{"encoder_arch": "crnn", "encoder_kernel_size": 5, "encoder_rnn_layers": 4, "decoder_block": "plain", "decoder_attention": false, "optimizer": "adamw", "eps": 1e-10, "final_lr_fraction": 0}
Rows from block 1 of the decoder, named by matrix and row number. Each number is 128 + 24 x the weight over its row's rms, rounded and kept within 0 to 255. All counts start at 0. Numbers have three digits each. After the name is the row's rms in percent of the matrix's.
# conv: width-7 conv (decoder.mid.1.conv.weight, 128x128x7), inputs 7-13, a 7 kernel for each
conv.0 109:120112117119114113102118125133139141131117105110117110103105101136140135126122128139168193218222214210209125134140141134121119138153171179167167160
conv.1 117:157153141133137147142137137127118115119142160162144143145154149113102108163151093074122119122125125119116133132131142144132126128124121116122119103
conv.2 111:131132134133134139141118131129138144129108123137137140141144150138132126114120130138131143150155149141137123128128128131118122121142148154155151151
conv.3 092:107105116124119136141125109128138144108125108116129122126138141135132132091128142152125144161149140133132122123134115137121131125140150145151142144
conv.4 079:105102118110135122127088142090147126114124104107119108120131127075173058128146128146132148161144158145170140137064144076123147135147142141141137156
conv.5 088:113115118107113109098117127123114123112154110114107108104103103129117131135161117126084073068082081088091114119128121117103128105097095082079081090
conv.6 117:149149129116116118116123134102126154137109121128118142117121134101107145139085117162100104119166154156137122127143140143126129114109109134149140139
conv.7 095:124113132122129133133132145144082091058106132128131130120138129162148087095061083122126151143134136140144102141120134141015115134133134144128132138
conv.8 115:135119115117117115110140141130125126131140121112115123123131120127143142148149142139117135134133132133122133125134136134130132115128132139135135135
conv.9 110:130128124119125131134133129119130127135129149158152156155161173150144109124101116139107112109104105095092144125133133122134120133133140140138130129
conv.10 107:107112118109104100088122126116119100140137104114099098097103095126120123164150123107106092092101107126139125118127126122135115099101095080089101119
conv.11 103:101099101097087087066147143133124106117141107104102093095101091125127125138153133129115116113116131126137120115131134134122115112115116116119122136
conv.12 133:123129128125128123128116121123126124134137100101101111104106086131134131146128119111133134134135144139147126128131135133127122110105116119125121119
conv.13 093:113115116122113114109120123149154143140109113120123130128120124142145138123106115137157175187193183179185134139141139137130118146173183202188172172
conv.14 088:137137132132134133137123101150122152128119153152142157144149166149114145105096120113121140153141141139131130126141097152096123139146163157166148146
conv.15 091:121125112131131124128108089062103095092105124127136129128126131155107114095088087136141143131136134143146098065035070015073087140136127133136137145
conv.16 081:126116119119133130151113145136072120041098132116120138123141133151145121082101054132129130132136131148143097112073133139029135133131124136123136142
conv.17 100:116119114116122115113117115141134148129121127133132139143138143150141132105115120136136151156155146146146133123143128144115124149166175194193176184
conv.18 094:118133123144137135143138142130126062046058134132135128129131133152150118078078067135120139133137127143145129088156146099150000133127128125137127131
conv.19 096:159147149132140155171162092144078124127141135125132128142126139156072145127158116120131128129136117113076131113136088130096139109103116107114085078
conv.20 073:112118108130134119141112119044136061134127128120124118131125123122137085134101141149131139134146145137133148131083139000132014132124135131138123118
conv.21 087:121128134126126111115118123134147147142123108115120116106116101128146130117118118113155165180192193185183116137127146130121123143144155155148148150
conv.22 117:136124126116118119112125125111113114132138111120113123132128137111130140158154124125129133131120123119118121123120131136132129118124129136138137142
conv.23 116:111111106116107104091111110125151140135123115122119123113111099134136129128120116127180205217218199189193121132133130125121121164178198198183168171
conv.24 075:139130113107123108101123141108099136074141136126124116095116098147183115101117066149138154164159126118109139130111120093000124131139152160129113121
conv.25 103:133124125119115129102101057122085162135124125136113135126127126140134144114150117107129129144137136136128135061111000137013139132129132138138130139
conv.26 084:137119125114135124135114128151084132051132131128124131128138131126131105091138031125112129133132129126135050117051149142058169112121131127127132122
conv.27 101:135145130139131143138108084088087092104091134130134131132126147119093114062077098109151143134141137138145075101060045038052037130135134142141133144
conv.28 109:155142143141142148148120124124121114126136146136146139135139140110112117140140115100129134132130130126127121132126132138138140130138143140138137130
conv.29 101:117112113111120112119111118130128135126113132133144130143153153149134128092109118142131129132131124119116131135123138117129124150148162160159157155
conv.30 090:123125123123124124121098068089168121153126133120132125138127124155116142185106112126143135130135144145135106062000061000145144130127132141131142136
conv.31 135:148153161161158156167141141129115109122127140146147148153154161129120136159166125096106121112116123125130114132133137132139140116121121119113118128
conv.32 099:144142135148147138134118129129161152132114145141143146135142152137149130123111123121124152163163148143145122133122137119133122130140150165147144138
conv.33 075:107115117103106106115057137082134128112115111103126115132119114116159091131115089111148138128146152143150064134000131000114132134134138142139145143
conv.34 062:126115111129130133130145118122054128076113117129134129135118131130074117083100121122114124145157156163141141141150121154013127111120126136135135148
conv.35 108:191183176159157188219133146106115130120088163156155160158165180143148141152110098101112119121141128119104131137133133123118109122120115114128125110
conv.36 058:125111122127115091089158093095144054147117119123135141115123119153086081168071121157132101106096107125121157078147110066174022131131119116125125125
conv.37 101:127121123118123126147132122121145131135119115133123123127132140148133133127102133130136142146151139135119112121130108110140097139135144143146128129
conv.38 089:106111106116115114111128118128040120038139122121110127110123108148117124053094073152140130138148141155150117146113099145000126149134144141138146143
conv.39 097:084092086092096083077111133109129150110124099094105102097109100119156114113133102177143143153155156153159130129105151095106147148146152159154147157
conv.40 115:166165161160163157161129114133148146150141136132127124121121125134125134153126120091129138132140136126133126129140141138130113121119119115118117103
conv.41 074:109097105106133123147098131136125139124106131118128128121140159090153118095132125126136145141127124136121122152086131135102162145147147153142140148
conv.42 133:109112118116118121116121127130142133133133147150146150142148144142139130109101115137109107115114108105107129132133133127124126142147145143143138132
conv.43 103:127137132128125132137124119045125065144141130139137126135135135126133075134103151155132127137137136137132154144095133000124000133128138139136138130
conv.44 114:112119122130121121122124116127144135124115115117116119119113118137141125118120123125135142155150151154158127132128139129126124114128133141143147144
conv.45 100:131142132134128133138119123137155157130104136142138142147143154146145122105105121122128153158163149144144125133136129139123124137150165177169163163
conv.46 103:153149135137133134139154116097148082112113135123129122133131142147115109130109116142132127128124119121121143093130122047138052114110113114119109105
conv.47 076:087083075089083094095125099119096140138117106110107112117111107135099158099116127145143144137157153151148152117139083150080120165151141146141155139
conv.48 104:144148143135143153152114142144125139115147155142145136131126131129137130098148106135094089074083081067057125147120130141105148113117110108095088077
conv.49 084:128125121119112128109130092133151099168093135140142140140142143157136126139070135092142140148144132135129153094156101133137086138150170176164160163
conv.50 094:110106110113110109091117120143156148138102113125125131123124116141154132138119120127162183193200195186196125134138154140126134161172203215210199193
conv.51 109:148145134134140147156109125126125105125139139134127118118127131121119108167162102075120125127128123114104101124126137135123134128132133131108086093
conv.52 095:107118109106106104079131113128126111152130098110097106102106094138119120154125140122118108102109112110110138110143116135130113091094093080082083083
conv.53 107:116112105102103095090105107131143141131124127120116103099097085161153154125122106111184196216220196182181124135130134124122108163168187187178148146
conv.54 080:140128136117125122130083116163100124134105135144135124121117115140052155131125129066140125131129125106104005158065093127132091133139118125119122120
conv.55 118:180167158145140143145135136132099084110119178167151140136130130112091101183198127074128120121123121128125135134124127140128133151143129114117115123
conv.56 070:107114113118109111113063132080172108144111109113118113113127117089162081132115126130140173161153146129151113158051151033124095127141144158123124137
conv.57 099:114119115114119105101096159086134102138147102106097095099087081090138094158156131109120121106112110115121083143076163093148092110096093082084074085
conv.58 107:147136128123110109103120109115123124115105148137137128128113119137131140106081091106128136140141123122106126128129135119103090143150152157152123112
conv.59 130:131135116105110104093117138105105125154111122134123139135119134141108135165065100133105109112163159157167125130143127134148138114123101127150154156
conv.60 096:135133133130125132123094078096062153138150134139126132117133122132142094143182121129126138154135131137131136099120000097000148139137141140126138133
conv.61 065:117122121127129130114069110066170123131119122132128124132138127060165072119139144137133154149138134130143119128006126020126135113132144138140136138
conv.62 099:148122137127124126129111084109050145133163131136122125118133132138129098125174121146134142140136138140141146125138000100000153130132134140134137135
conv.63 136:139130120119101097089129132130141143143138127128125121109105100133126127146120124147143147152144121099087127127118127138116126137137141136122103088
conv.64 108:115117121118129127131128116129128140124114120121124129125138141138139136098123130146131138143146149137134131126121123130112130132145138146154149152
conv.65 105:120121131134127127129101119127147147130113123118123120126126121127146123107123113132128152167162164155157107141110151123140116126145147153164150145
conv.66 085:115120122131131130130102133141096119055109128130120129131122128142131136105110032121126129151141135133132055126046146125076139124128114142126131134
conv.67 088:141123112129137130128147104117164149113129116124126123119128128147132128100118133163104127161157143131119123123155131128141110116119150141143124124
conv.68 100:142146140131141130156140129143128113126101129129127129125133136123103133141148159092116101092083093096100110136139123128130106121107100094090092099
conv.69 094:112111116116114112105117119130081134096144131128121124120135121134138127091131114158120125115101102103103129130122096132065146127120127130127135125
conv.70 138:161155154160157167189129136134139125114105137136138135137145147132139129146146129101100105096094091076087118125129130127129127099105099098093084088
conv.71 104:129118141134129139141094139098114117096135121114121115124129120120136119112148102130122110120110113115109081133058126070101118097097092086092093090
conv.72 110:105102102109099092082119129133137135127143088081080082076069052129117117136146136123131122130115116125123132125134138126121119127109112101101105111
conv.73 123:146135147150162177195113116121126120125123155155168186213231255153137114126134120104118132133129125116111130131130136130138130117128141145142141138
conv.74 119:081089094093094093098138141130114122123133093102102107102089090116138154143154112102153150153152136126106110133119142133112119165157167157142127102
conv.75 118:126130123124135144163126118127126131125106131134146151154166177138141135111116123130113113112121101100085131126127125129130128128128128125139126134
conv.76 110:077078083089085079062141114133135078135104067073078079082069073141110113151083151095134132133137133142134142107154121119145055122131130138127128132
conv.77 098:127106110103096105106153149128112100132136114111103102105107106124125139183171130095111106109106117122117138117128131127133112095096101093086091087
conv.78 077:123126125134132133132148102042133050126108121115132119133127133153115093103092141166148141144148145144142150123101136000128000128132133146148129142
conv.79 110:149135132125119125133132124113115116130120121110108106111112111092110135153146119119119123123133128124124137121127139124114125086080103097103104099
conv.80 105:127126131125123132135117122127134159126113126125130131129135139131140138114119112132126146145169154147142122134132127132130132134130148154156150139
conv.81 072:111122117107116116113132118103118173126117114125113121112108120100150152076145111158126124148156159147137143142117146152102152138127134149153160132
conv.82 111:095100096105106107101125125125128145119118100094109119112119112123152123108131122162136140150147147149149139128120140127121143137136142147155150153
conv.83 110:161160153148144151152156142121116129142142138138136139142149140139129140135135133129119134125127132133119134131129143127126124110111108119121119105
conv.84 104:106107113105102100074145127120122117131142118125114113125108102152141138118114131149116124131125128140143123120126120124120115123132127123131134136
conv.85 078:112107118124130122122057124075160109111109119124115110125122122107182118125108091104131145153139143135138051103000132016128149127126146146131149134
conv.86 074:119116108116110109069140091079051139057169124122131128105115095128103121074115074202127115133127122140146145084118065095000129128128115131142146145
conv.87 138:143136137134132134136130127140145150146142165155137127112101092122119117117081096103136142146138125119113117129141135126129126146145145141127100097
conv.88 092:137131135125147148163109131130151127133107137145150155165175179136136125110102130126125141148139133120121130136129139128142123132145171160158149150
conv.89 143:097111138151169171178106129131154119115147105118128132132144130121115079103137209098114150160149132121105134134139145131133138102130145146134125123
conv.90 107:132127131145136142142123121120136141129106118120126134134136136140133140114123121122134141146148144143135121134129123134122124126118133139140142136
conv.91 093:129121130124121120117100049141068157131122125126126130128123115142125144110151128109138134149138146135138136053117000132012139137132143144152140138
conv.92 077:123131138121130124113105072125061131114115116122121133115137120120109101132144188091124139154138138131124148080109000121023122128132121132137140123
conv.93 092:120138123138127134127145121092120048100099128124137130137130139152120113092097114148126133141144133132132150128145156037132000120129138144137117129
conv.94 109:150141132142133140137140129119111125138151144139138135136138137149128122123119120127097109106105110109096133116130125134126133111114122118125114110
conv.95 093:131120128131137139160130133148107147097157128123126124127145138116131137100150081145107111107103098108107127128133129145088155121093101087104098089
conv.96 078:108116112108119097082057168069135110116161103101104109112100077090130093130167103127115116116115107115132053173040170059143117101103106102102101104
conv.97 117:127131141131140141179145134115107098126125126136126133129139149132118104159156102097116120119133138137133131141115138122137142119120112109112122121
conv.98 068:091095082107113099101104116092157064146085108108117108111107108128143100120062154112143154155171149154147105130136138079145026135133143151143140131
conv.99 086:149151155137157162148080166083131127102149163143149141152148146064131092135183091146114095092079090095086095162053150057149123143130118106108097095
conv.100 101:162157159154163151168116123135146152140124146144141135143148141128129107135120125106138142144146143139135119131131140116130120116128133134127116116
conv.101 072:120110128120136126131144099131116152134129108115127132131121119139121127119125124140124137158162156157153186072157070136082144146139151156160155148
conv.102 077:113137136134127122136127139037122082137149130122131126142125127112143057137131104158134130122120144140138147142064135000124043137133128133136133140
conv.103 101:093102104103106094101137127126130132124128121115125122133136133147130113122121115113134128128123125132137132136129133130119124136125123126136128136
conv.104 082:148147142133132121136083143067134056148114147141134132130132114088135056165131159098122096106089121111112107154085148042136046108120104101102104094
conv.105 119:139138133142136131133122120121132136132129121115121115109111103130123130135123110098133138143151147145141125124137135132113125116119118123120119121
conv.106 082:107123116121120111115077140044152080140111118124117107109099104100146080124123150136114119117107115111106100147060162019151051121114111109103106100
conv.107 123:119127124128119117112121129118119113127142118117103102104109105130118123171158128107116108098096106111117125117131120127123121103094077063066074083
conv.108 114:130133141143130140132111110126133125130122124124127129128131136107122109135134131096127135145142137142130108123144135128116112109114126130126119117
conv.109 106:151143142131139132140132130124128128134140138137137138140131131110103099114118094105129134133143134134123134133144140141132136111123124118124120111
conv.110 079:132122120132119117129120104129156147114100111132125127108126130096129140102129187092111118163138138130125118136101111151137109111118129143120126128
conv.111 099:133133136128119122120148133128118107147142127122121121115127113139120118137131134121093098100091098094109139119135129114132118084100093094101091088
conv.112 081:135124125119118125124138116163133169123131163151146143143136161146114133087128097122133142138148116114111141142138123146086134164153168165147139124
conv.113 099:134136134132118114111114127144131141128137123114109105103093091113120126131146101102149149155143155144143107139122135132090113125126127131125113118
conv.114 065:126116134115133117123155057132106106132123132130130145143141129170067135125083182084122126122102118110113131037147016127095075134126128140131137129
conv.115 098:148143138133134131134127124127121118121137151151147140142135138102106117151150103081124122119120137124105121131131142141140137120120121121119106105
conv.116 097:142114133126137134138143138109044066075149134132129132125129131156134085100065128153136118130133136146138109166164110132000084127127136133130146138
conv.117 105:110101109112107105099116121123139141118115118120118125121136134130149117114112122147130146143152142127126121135113134115126125148160157164164160167
conv.118 092:115113122130127146173112125126137133127104113125120128135142166133135131116126132117146158148144139145141105145111127127133132126141151154133136134
conv.119 106:122112118115120128118096134113157126132109113115118131129136143122154111121117131148134147152155150143145112146105152103136116136152156174164159164
conv.120 107:113118129122122121122116120119133125127120115107114120118134134119131121144137142107127128120121128147158118128130142125116130124121119122130140162
conv.121 101:105114108106111108116125118120144133147112102109123124126118123132142129125108134144129132139154145148133131128142120128141104149145156163163156165
conv.122 078:128134140137137139136119130098172042079047122129129131131128122128148093103068116086119133146146136136132126072155147102156000115124132131141139139
conv.123 099:094092098092082074060148081158068119115143088088081075081082068136075148135141108110137128126126137134140117101145083159084125134133120119125132128
conv.124 074:121124123118121117111135045119049134114144130129128116127118093159051128074104139169130123142143146150149122092143000114000101144129142133143138142
conv.125 073:131121136123131140126092045105104177128137117127130132119119112110102175103146118115125122155147143141127131064084000119036128135109131136146127130
conv.126 107:124132120139134126126128110134130144129140111115124120121122119142137123125125118126134146156151152156153125128134133128114129124124138143141136135
conv.127 123:148144139143136149169127134137135128123112146142146137135137130126133129131128130109133126125123119128132132132128119123122128140141139129131131131